python train.py --model="image classifier" --num_classes=12 --stem="deep" --residual_scale=0.3 --eps=1e-08
Rows from block 3 of a small image classifier, named by matrix and row number. Rows with one number belong to one channel. Each number is 128 + 32 x the weight over its row's rms, rounded and kept within 0 to 255. All counts start at 0. Numbers have three digits each. After the name is the row's rms in percent of the matrix's.
After each channel's rows are labels from the 100 images, of 14976, where the channel reaches its highest value: "responds to" is what is common among them. Only what is clearly more common there than usual is listed. The data: procedural textures in two colours, tilted and lit. In brackets: how many of the 100.
# convs0: first 3x3 conv (model.blocks.3.convs.0.weight, 64x64x3x3, standardized in use, each kernel summed), inputs 32-63
# convs1: second 3x3 conv (model.blocks.3.convs.1.weight, 64x64x3x3, standardized in use, transposed, each kernel summed), outputs 32-63

convs0.10 071:097198158107142123156016130154183159141142107104113067139137108105120146125137110111115112141142
convs1.10 096:117156105124094131106161104088104158124123087109092133146118120101115147080110159110147186208035
responds to: white (68); pattern colour: white (56); black (45); ground colour: black (37)

convs0.3 115:143074070117095073109082149117125145144106074142149089169150134158120088156171085199175105102139
convs1.3 090:121087160130125114163130109197164118130125101133175139097189148165154127102086123125031144137116
responds to: white (80); pattern colour: white (77); black (56); ground colour: black (53)

convs0.23 082:092134072117125163139088081152172136148098113153162083126105138135130179069113162092100125152138
convs1.23 086:080155107114083090119068191081136135158144146153072158128090105159123121119187145145103126144194
responds to: white (65); black (51); pattern colour: white (44); ground colour: black (29)

convs0.14 117:146157077161134102111105083200156141104150175143110098127142181083080090111116140143161089160141
convs1.14 091:119106111101137124118131192132179125123138118137116107074167114161118086070099164110028116134152
responds to: white (51); black (42); ground colour: white (40); pattern colour: black (32)

convs0.57 072:115158111149093139150138072112099094147159174125148142126119087113133106062102158116173187121143
convs1.57 096:111111152117103108165137117127117155225101112043089131150095146160114122156169081124060159121077
responds to: white (75); black (60); pattern colour: white (60); ground colour: black (43)

convs0.52 110:163137089124076180207137133234142145142145074116133078141155150124146105083156090140150091168169
convs1.52 103:120108060116085147071112129160119151128118148143141155122138091104142104141165153167141191067107
responds to: white (80); black (61); pattern colour: white (49); ground colour: black (39)

convs0.9 091:180147044107107148112117133150119137173137106184133147115149164155102164078162110128118151143108
convs1.9 100:174146088133128134146121145183105210163110192147107159125134124175142086106085167172124077147189
responds to: white (58); black (51); pattern colour: black (32); ground colour: white (30)

convs0.33 096:108141029141105154133186157092138058163117121137134164180114109118140109121134144128123124058189
convs1.33 084:093079136130186097178109089097085107093145106078143120191082135128161143128138085105103183092097
responds to: white (81); pattern colour: white (51); black (43); ground colour: white (30)

convs0.56 092:104127120154174077142085166127141159120172160120130138141175167157112110071106132168113162079194
convs1.56 093:139165120122210123158131100138175086069153178124090131098140119141138137142104139109191140124146
responds to: white (62); black (58); pattern colour: black (38); ground colour: white (35)

convs0.15 088:130191133199128135099137057091138151171114188103088120140070175115161131071151137150150092069174
convs1.15 082:092100111124171124111148162089159135170135145098141130146145046129126110097050112131153158099110
responds to: white (69); pattern colour: white (56); black (50); ground colour: black (35)

convs0.41 095:151093126119108110132119102128108154148135204078114108166111165111126066131115091148080198115161
convs1.41 083:108191158132141150122189173185133181126105155160130138105205089093138134087114088112118106108126
responds to: black (68); white (66); ground colour: black (50); pattern colour: white (47)

convs0.43 104:127119061120114142095203138128105148184178119157081175123191183154124136116130150121152129092154
convs1.43 095:116123155106173120133182189102114193166122170113070131061140113112100167146135148121074092096188
responds to: black (44); blue (43); white (43); pattern colour: blue (43)

convs0.60 091:114185072139115154111099107149168192157056162079156122146165156142135112104170140087162124172155
convs1.60 099:124107128133126119099114100086100157144115091108136157186113098172133116130159174078082134184104
responds to: seen at a slant (68); yellow (49); pattern colour: yellow (41); ground colour: blue (25)

convs0.34 110:171197065138169186102124107074119114154137136107113097159105121169118131130094103136141174114141
convs1.34 094:096133094134096120114086126129138080082150168131130190158127104125097137131044151102105182181147
responds to: white (81); pattern colour: white (62); black (41); red (36)

convs0.31 093:138122118139129168107110153122110133123118099141073163147197139095145095107140166118156142140174
convs1.31 112:114106132135144121127137102176118162142099190128136105195144184130133111094112162146185205180123
responds to: seen at a slant (67); white (43); black (38); ground colour: white (30)

convs0.58 121:152143028103165146107153103138116125131179189109147129117118146110147061154094097105127128175146
convs1.58 100:139100111114095147147184210135122128170135146131114131092116154125175112138128177119130127177113
responds to: black (63); white (58); pattern colour: black (33); ground colour: black (30)

convs0.27 101:117151117139154111122135139180077105127174112138196106164166107087117091169164164166169093167111
convs1.27 097:164110098183088106098101142133115099111100131175101156121160192180111070137145117140069060146250
responds to: white (82); black (68); pattern colour: white (49); ground colour: black (35)

convs0.37 095:117134055136160149133089153091157132195096153122084115157164181147141125121113139097106172142087
convs1.37 104:140179125113060111162160065172098181197173099151097089152142155143156128170104142137191116126132
responds to: black (66); white (62); pattern colour: white (47); ground colour: black (47)

convs0.32 094:157169104097124205120079085076100114137133095144105096181103128097118131105093116129156169119116
convs1.32 093:133130135131109171096078141078108165125158154125188115185105085122151095121110137135111142144112
responds to: seen at a slant (75); white (61); black (48); pattern colour: white (40)

convs0.40 087:165198092154098099094161077087122167170118101145110121142133119118127153128162111162174185145134
convs1.40 088:127126132115122167105092181103106117154110113104165120159094094126126144084134141173113060150106
responds to: white (85); pattern colour: white (74); black (49); ground colour: black (36)

convs0.21 103:133149114098146139156107119166147095157109086143204109151105119172137076146138120176125098140151
convs1.21 091:079090098128114122097137073158158112135179090151188108129130179146131156152144173183140111115103
responds to: white (52); black (40); blue (39); ground colour: blue (35)

convs0.5 096:138115085098088112152121125128138097130161108113155122143094149093117097052127114157159114160105
convs1.5 097:110096144101135159062165088059120070145154112111050096178083125162115153142140121131134114069177
responds to: blue (44); pattern colour: blue (43); white (39)

convs0.39 109:107144116145089150130088110152163134109234115119161163146126224099129133098103169114141126118118
convs1.39 104:124139066093162141084150098117113153131155098134082078128148092110172075155102110105120100118101
responds to: white (72); pattern colour: white (63); black (53); ground colour: black (45)

convs0.42 089:142111097144117118126166105157102150110150080095119154104149143090150137098142167180120225147154
convs1.42 106:155125197100186097150109136085120123136115103060121153088130199038145180123171097131146111123111
responds to: white (79); pattern colour: white (56); black (50); ground colour: black (36)

convs0.29 085:088157160141123096159119169167172131195107081046150078125166172152133091121110148118160143128174
convs1.29 089:145156165145062165087040122110089103165084061151153158152129160126114125123111164072094147122182
responds to: seen at a slant (67); black (46); yellow (40); white (39)

convs0.22 088:135057129145083155075128163123142141138153205098118101173126123092176159098069160076135134182158
convs1.22 102:204169120088142117115142052134116144110186168097104141183163140081121159149115146118123067142077
responds to: seen at a slant (73); white (52); black (46); yellow (41)

convs0.2 093:125138149163084089096113150100137169112139102067129135106138139138161118125184154081125189070143
convs1.2 085:142113057118114109142100134155163165116089113167080129110082090107153111108185134117133117057050
responds to: white (58); pattern colour: white (42); ground colour: blue (27); ground colour: black (26)

convs0.51 100:111115088094108174171091145196150156125047142084161082121149133105136150108139134106164136142176
convs1.51 094:136149132137140109087090167089106105059138146150096165139148139140095146180159108080095140107126
responds to: black (53); white (38); pattern colour: black (34); ground colour: blue (25)

convs0.54 091:192134126164168140113148110152121105135105182127120155183118142175095147165120052151143100130182
convs1.54 081:077161159113099152139104139077159135141131118160148106129128068123142094102126164113150097041103
responds to: white (63); black (60); pattern colour: white (48); ground colour: black (46)

convs0.25 111:130103097158117121127076126111178130160139115114152106210143174104173162093151153106128180137102
convs1.25 113:114153106138111124181121128148099113146058161116123113216192129086109115116084128179160117122148
responds to: seen at a slant (67); black (65); white (63); pattern colour: white (43)

convs0.46 084:151165067143175105082097112107100125125123190108131139122146132119064100130125140097147109116115
convs1.46 107:102141120149114133131112098157123132094086110106084099100128105138085068144161135113067093110119
responds to: white (63); black (59); pattern colour: white (44); ground colour: black (33)

convs0.18 089:146108109159099143185188122146143127172126090128144146129136131119107100157073110144083086060127
convs1.18 103:123098195127134116098131090149097088135125069115168057148140145095140116114115148121158167093187
responds to: white (74); black (58); pattern colour: white (47); ground colour: black (32)

convs0.17 083:107112153126058156142125072197124131165131070089141148177127172153139198122166106073135135085202
convs1.17 081:131147138117195102108150178066167090122119124120186120137112062202135167147153159111140131080146
responds to: seen at a slant (67); black (55); white (51); pattern colour: black (31)

convs0.55 094:122110152132071102169126141141157191151126099183172104117148153109118130119171123109170146115126
convs1.55 097:146142217159129123174155077129135170145142152113151123058118158070160155106103142078143149077097
responds to: white (48); black (42); blue (36); pattern colour: blue (34)

convs0.19 081:143162084138151145133081084106122169164130127140123126177198112095154092153116161068174182096173
convs1.19 105:133129127112184144120149181068139133163139124119086104148163142104080104114149082121140146178091
responds to: white (80); pattern colour: white (66); black (57); ground colour: black (46)

convs0.0 109:148121097133100087169121081066136145148197063090127141103109149151145133099140111138156226161122
convs1.0 088:076162059098086153117165149156131135128067123112085094108129092164119142151125135135154109161119
responds to: white (82); pattern colour: white (60); black (54); ground colour: black (37)

convs0.48 131:121107116179112134139171108123153077130141163114149145131087196169125110114167120141115120178168
convs1.48 103:109137087070102111216119178111123080101138179102134088118128088164104145170153108156177129169132
responds to: white (79); black (70); pattern colour: white (52); ground colour: black (42)

convs0.13 096:115147090154120118109109138136128102129084096124119141092188117160141140120170079108162119121126
convs1.13 075:181116078093183127060104088105111109114140059137172144151164168109072103133114096117133148155087
responds to: white (61); pattern colour: white (54); black (53); ground colour: black (46)

convs0.11 099:092142074113140157163099115199145145168110169122160124115179136123125106093137098127145098138110
convs1.11 113:158110095127135146121099147120108119105106089129119195196073103134129137131128109147062076150101
responds to: white (63); black (57); pattern colour: white (47); ground colour: black (40)